Weights of a small contrastive image-text model: 13.1 epochs.
Rows from block 10 of the image encoder, named by matrix and row number. Rows with one number belong to one channel. Each number is 500 + 50 x the weight over its row's rms, rounded and kept within 0 to 999. All counts start at 0. Numbers have three digits each. After the name is the row's rms in percent of the matrix's.
# convs0: expand pointwise conv (encoder.blocks.10.convs.0.weight, 96x32x1x1), inputs 0-31
# convs1: depthwise 3x3 conv (encoder.blocks.10.convs.1.weight, 96x1x3x3), a 3x3 kernel
# convs2: project pointwise conv (encoder.blocks.10.convs.2.weight, 32x96x1x1, transposed), outputs 0-31
convs0.15 099:500532430527513411487477518495480436448561528435505513526511485576598549547442492574477499468371
convs1.15 102:451463554492442547557512582
convs2.15 086:454532565576481430496415541462418489509500520493446523407531588517428465476453450521538422452520
convs0.16 100:544443539514371502583517494493509528605562536499456486542528526443473465510608489460481555533561
convs1.16 106:449500466503507484479506634
convs2.16 093:574530568453469523509489491506513399438552453477393480489493572456408458496524441502546426557464
convs0.17 097:480502544508514502458577523435449479537456428567547564542500538472520550615419553548539407474503
convs1.17 097:418487422479560465449500461
convs2.17 104:547498503492495444489468444578435539478506562443459495518499497561450447420628539462424567504440
convs0.18 097:447518471592538542452520515438529504408451461471538485567545523449460553602561470507530455438423
convs1.18 082:484480403473545520417521458
convs2.18 116:573520436523516533499429545493436534460570516429426409491531476455497489373562475495449500454532
convs0.19 089:444500499498497564476432478507477460526444510491484499496441464523536595379493564407390532486433
convs1.19 098:401483552448543564520527501
convs2.19 103:524516523440440555468483548521528596442526418467620507488488519493524486556507631452522479505556
convs0.20 100:425473533526532430561607467521502486575487519596484533570414527547524588507534487507527454502435
convs1.20 086:508531462501629478451477494
convs2.20 107:575528515459433588456461553454405499441479463454488493441541579473411454489519469530549500489585
convs0.21 104:582478515443497455483550444586568640493497564478508490582522473468528485511503515559469574433482
convs1.21 101:521531490470463489563585585
convs2.21 098:450583496488493534449408511468449525496493541436517551437575605464430450517477468486539549437575
convs0.22 095:497457547552489403498501483570405523525571532547404499487459471494429470414429546489510548526564
convs1.22 093:510451438438516459431508574
convs2.22 130:456450490577438482459463624466421441539507498459537504468506569506458408479429539519567536537524
convs0.23 097:497464623551487425552487420464525508488390449529587521519507431484462549531406526517490502495505
convs1.23 120:528489517485359486479497525
convs2.23 085:537443569542548416610532408491528543512488452545524503552505453534520522553394450510523448449483
convs0.24 097:462539460513514487478480523432456402478613587485452521434555552512491474538541439515437555494408
convs1.24 089:502505509467448544432462603
convs2.24 099:493622506409442549487428505451445459463541467423460516432565586463485526487551501436503524486478
convs0.25 100:478487582441636551548553491424543470558449462541524591527449498517501524526457513465429450511522
convs1.25 104:411502559471428514567493521
convs2.25 110:489510468510603548485527511472605573488481503571536517521535464479576490520563542405450437429434
convs0.26 099:486514486605590412540494563426450459561481552447487562538492474501507488438441464480508486476392
convs1.26 099:526508498529393450576530519
convs2.26 105:504540499606547501564466486451437519588466550479456513539520513515426487447490423511463491427378
convs0.27 096:438507577508454514538485456477568451564463576460599564500493500518538486570531528431487554550396
convs1.27 098:566470492508485563451490602
convs2.27 077:422540458555458517441403524483556447407505478469546475504516512459537475538487472586612432476536
convs0.28 106:459432479504474439484530521520512548551506574614503536602483476566561504531509609547473552505436
convs1.28 091:519496570475418570471442469
convs2.28 112:544466490440553476571576443505556609524499511597544505536520437535593546518488589478472501463492
convs0.29 102:511453485477469468444523501593499485483600481373552477457459485466583509524569535428459522580497
convs1.29 106:497447389466534471496558528
convs2.29 091:472529534509478467569517538572607541478447509538513462592420405505432482482537499535478510481608
convs0.30 101:415497527485549516536610406523606519382491501487495499511511462514495540529451450546570462470456
convs1.30 108:508510477521577466482461388
convs2.30 114:532534399518459529471404568448436462544533550460479460450602501451506436442461452510430520481490
convs0.31 103:557555375543483476513513485468513421459538457435517390535521492489492488422454433590500451484488
convs1.31 094:467481534524584518562444430
convs2.31 091:514427583512535545464522537456514533546451479540537611414493502531489523575518525371446479461476
convs0.32 102:522396565567365472518511475569509437565480558499537513470478509542499512577483525512575506529433
convs1.32 092:457501593473539543487500587
convs2.32 065:429557518559569576446513417466511420577494486559466542448511484487427487574486458537518440487427
convs0.33 101:526502451506493549523489464545551496464464571493431359495494456528500450437555447542418581490427
convs1.33 086:469438423539570482513563529
convs2.33 085:446521522484482462465578548436456405480486455489553529503537479420555566535400555505547486465597
convs0.34 106:629522519473471582472466422483546462484441554435522500476608460461519440500566487448484520480445
convs1.34 098:490535488475618531431472488
convs2.34 087:403459504537557425559580549563485509524538485542458470529410461592525534513460530540561431541509
convs0.35 102:474474514521541454561612479553489498553472527622498545573463490550546584530571466485520453474436
convs1.35 096:518471538477434463576514412
convs2.35 120:574506522434565477567560573573417499436510500541433492526459431530543576474452458494496422531463
convs0.36 102:484518495566538483568534501479524537537389504515496536635500529522465547490489445609488606483519
convs1.36 106:446540536566581543530532544
convs2.36 115:551553469425460470450505501544448499448623482453563452417482524481553489506549545408521461539568
convs0.37 110:542459505454491568465487514559492496439542659484476496436522452528536495534582509569492446411493
convs1.37 087:598516461538445442496453467
convs2.37 090:469452493434519565473523520519524525527587512559468450435513541467528527563642462486481409577502
convs0.38 098:450449583477464483534619492557492515529582474434576495565448512490533502482448529452557556587490
convs1.38 099:544580535585529475555489466
convs2.38 098:528593468490579565492491481505542503474478538482395466500454493453462549418513447498451541376435
convs0.39 104:475475511477506515481546506516533416425434553523502544479465521565448455486454468599648441510455
convs1.39 085:516530426511597466440459502
convs2.39 109:559506467477526506495505496482482525572564554433531497443559487445608500510551505424381552410484
convs0.40 098:445493523547427622480498496458527480542397414533538546408559541491506493504532491411532542480492
convs1.40 098:396515558484438459525499458
convs2.40 105:475467540541432529583487546476543583518473474502524574471562525555517488559576490369479556559467
convs0.41 096:533530508501445467512426550527503553528550502514538516513435524504555392494548601419461595571449
convs1.41 104:560523517606521570499477532
convs2.41 088:504539447491466573539484480514558482420548456482545411464505541470528575530448480511499340463525
convs0.42 103:501473493443512436515578526500574506554556545493569531489572574525572449521629491538529522515422
convs1.42 119:607550560547461492502499532
convs2.42 080:574430487467423557426448465495487521544510538498461482437558580514399462453581474488504567557463
convs0.43 099:507488462492445527394477485525426463470453536482498573448478603540425415458515545487512611502499
convs1.43 103:589539502578549546509510548
convs2.43 080:502541496569529472569523536541483510531561568557425423488421433449503529449524440488519402469584
convs0.44 096:522539502493497526582404481537604573465512491442452476505523491555541498486554536477342515514506
convs1.44 090:420489474493618513472518507
convs2.44 085:480428535611482470484603582524444482531544559501522545573449478467419504483504475472602491504531
convs0.45 101:486488564415489414558557472536482527525509551567487521585410461575552502498566579479513509563453
convs1.45 100:411531585533527516565508491
convs2.45 063:546526491435582512442502606437399461541552451440472530552480501482501548475482609446528531524497
convs0.46 111:482456578479411458487534434545496504358483464524562494464535509536482511528438524424508503604467
convs1.46 131:508508498475566454499504377
convs2.46 113:497508435574592537447533527457467531607438558516457483532522471466469497454464525537523527360493
convs0.47 095:424450482607453413503519508496457454494553545474469524593462479537491456429493573483504522487385
convs1.47 121:522485450576503504614481504
convs2.47 086:558547485539492477603435419511534527457474517495464438554498480566421541457443389537501466465437
convs0.48 102:499483508488453428495526456613542509479504546536516492575421447525515481363514619480497495521528
convs1.48 107:501477421504499506623519493
convs2.48 092:538545567455543479545506371496566566449425543477552501454562443444503495573511458459480559462482
convs0.49 100:453377499547458538420554513413474520574449503492513565450554549483446463528540497459580511543456
convs1.49 086:580527528514386519521523486
convs2.49 093:453441473558422497465520526456494475572518538583446468570549561432500457491488562578550401508536
convs0.50 098:493459535516530556488532454445561466556404479513560580475568538510497536647538531428494510502464
convs1.50 101:535460510439621507516514474
convs2.50 109:550558446461535431550465476515519567404551562473441436538483413451554525425518445489459483447465
convs0.51 098:541411522500484504470568537542352518509508546496531495583493499476445494430532461444580574535531
convs1.51 107:555546606496500495429527513
convs2.51 083:481582532428537479585438454568547550443548547462414453521459470523518568535478418559490549521512
convs0.52 107:534569382623523511469463480454569514536452489492510469488522509503480440403496526542484519391478
convs1.52 089:513497474485404480483517606
convs2.52 113:519586408466505552469483456460527451549478558522550474493565519485503442447509519546495480334477
convs0.53 096:555483437561504565403412554537453511481501420411447543447509533513413466485537564466474521470488
convs1.53 086:486448431471459541443523582
convs2.53 119:534498467508484600416477575403465487550464419467526549475542558465469489470556567406459500518460
convs0.54 099:575544470493518540473481426472583512445488479372521451491505392467557481457512519454413530476451
convs1.54 101:538497418521465514400508550
convs2.54 140:583557414467524475547502456488554550506571539465488449564538438448600519500516489433439512525411
convs0.55 099:552463581523479488561453555581505505554512496432480564528448516614399512461543510478498519586459
convs1.55 127:638484462500505483468516491
convs2.55 102:506519519531473567547463471425590504518451495559502482562503506509552603514509430484414469420396
convs0.56 102:548447591522554507481558513535519417551512452430577626476463451517453515535520541449491563500455
convs1.56 094:553543447569522439452440514
convs2.56 096:550487431485493490488580490499374487511488477503425393501465457418531532469533498617475472453520
convs0.57 101:428511467510519550359497585485487384470466503560505525422505447489521499467514485459414551521515
convs1.57 099:473533610452516515439458517
convs2.57 094:479567650488417482532446459580449507470487452499500464484402469507478544485458524481504570561533
convs0.58 100:495502492464513460501510449560471500513565515480464486532490448529474412313609535475526529507506
convs1.58 102:544529541526582589540532489
convs2.58 072:538555499546504522595450534469593486481560416572471465487521445429525496604470415504456456498501
convs0.59 096:500429526503470421546597542558466524546564492523517512561470456544498629501416500578522506531541
convs1.59 112:488427417448506500418493526
convs2.59 151:462459483561480539458482544415487498588510538520500516534548506408499359485566579435508518539532
convs0.60 102:436480512466426526477467489500484508440450654537485584548458543542478424497562535550561492511456
convs1.60 104:409530503529533550515584539
convs2.60 102:535540470532538477481501479527412542490491360553403414526425486532488543437472536526471431508532
convs0.61 098:534491535462536391532539402573483568523523457468499492538443427516587525530514583524415496515453
convs1.61 093:507531531534532608562535540
convs2.61 099:432531484530417551517433603423480478556510494413500526501557570424477449467529465515541560477561
convs0.62 103:433493528530438536561456476461560529445411616517504551537552558554503454477509460555547511426440
convs1.62 092:559495440489434509534596481
convs2.62 102:393509476609433509464422523428511446424508479474441535447545565504475452479515445521538520491427
convs0.63 107:536515498480326542434474437587529457472557509514556438475466528481559485527542522472488523552458
convs1.63 095:406444467526537492554562476
convs2.63 103:500506619494435608556455546471529473498388452555512540579468432502431502504482509541493535480503
convs0.64 096:486496544512530443502510554462499513483499461550556593562551386497553574557379542474532447497534
convs1.64 104:563502568522588528523499566
convs2.64 102:546540480455457507568475567558445481471556581464434429405474516539458455451577443473472558544517
convs0.65 094:524533544469494513410493453523467465532433462485535576468528574538420386420526570539456521472445
convs1.65 093:445521459446484473427446428
convs2.65 096:519508472542454442486485457584392545491543542440454477478526554519454435383572509510413524482527
convs0.66 100:554479522491453522515441517570486509468540630521502403492496445555494464474560461439394568520458
convs1.66 090:524534546442527510384488530
convs2.66 106:544521500482545506462531533414567457555455418515596551535522499436498471561390546523548429458500
convs0.67 104:497471456477573462495463546475524480439576535465511435431553431568590433495563516511482440517399
convs1.67 086:583552542515421450507462473
convs2.67 103:469438405505590450454492486471554561422563486490406473478537486477515423541546496548547427547467
convs0.68 098:494500511510532458507477515518420545537441467617410492570430447540523563453428491565447566521461
convs1.68 087:459469456511590465447432469
convs2.68 135:539489477524432509535434488516509509457569506406542475423600563453482406526533450459568506553562
convs0.69 101:583530517413532486536515507497474554527542561474495550507494504530498491435636560416399517445477
convs1.69 103:447413464427519444502457517
convs2.69 105:568587486494466481538496450535536495431558469454401414457495443459513588533481440548463449435531
convs0.70 105:485474495379547558542539538590513507520546490515491415572463424474541480492547561536502540523607
convs1.70 092:424498580440435548498494518
convs2.70 123:516475489479613539562542441502505588546413473514463458538533482514431474518497465584499564429586
convs0.71 095:440415551472508576484567492456560504567482441513581592565504559462562528571490542449535530500531
convs1.71 096:475425455482572524413503524
convs2.71 107:485626478484512428508405479524529533434582533464405502489489550522483538412481419514506480455471
convs0.72 099:445485422529588407510541509494510570580533555583498488599486438537533535471556557496496504439520
convs1.72 093:516485507482383522506529581
convs2.72 098:488543414507547475532462545488488554621512541490525436612495446510558515475487593470482511412471
convs0.73 100:540510438423603491461579551605559475502592547478540566557454444486508487510516522476506504512568
convs1.73 097:568510528533389488553482481
convs2.73 121:508598435424553470466538527522521475472577587449555460395497472443529458527531498415558506479504
convs0.74 104:593550493458519441526464408533482508426505544469477401495475453473561528472509428490384540461460
convs1.74 114:520494441541621510456513500
convs2.74 109:385454496593465528487525615452522480542515474552493541471528545446463442551479570504590502475541
convs0.75 103:535535546548472477571439472556574526528490541432482494512533493605443471520601524485453542528387
convs1.75 089:422443475459543552472483572
convs2.75 077:517432522515493468465571540458366445486494447476537536572423532484432534426505504402525491539530
convs0.76 098:428472463491506507500568448553534502575536566521516461630481481546498495388494593507553454497457
convs1.76 096:455475612497496483582489514
convs2.76 113:523595391492532553447409510416513507535467489441554464506572478417581496504477513493462533448468
convs0.77 105:359420505500487521420539528463499488564527556509591489559507572461483498434512571487554447477501
convs1.77 097:468535579522507468604502460
convs2.77 107:548560459528506435578527452567500565517556452487493414579490405526517528472403465546517455553524
convs0.78 100:525412591472496493483608483591508479476475500524506614462472505525564559553514522480450579517444
convs1.78 106:480583484565508492468494598
convs2.78 085:479528440573417492537431524438499449533472553458534473545537452469438443513417486577551583564524
convs0.79 102:531494453451474482493501451666435498518507579513447483505458487573480512426557551487564564519464
convs1.79 098:583535491449586503467551474
convs2.79 066:500480538485530512577511499412529627545502408582492522506486487454512522588470471444426465526573
convs0.80 107:478512492514509519553481564634453522493483524545487572515643501405533494483518507508471455553428
convs1.80 102:423493430488553490430484442
convs2.80 168:563502489464463492473519439389549481483536560448490454481389474614425519538506518489510532445567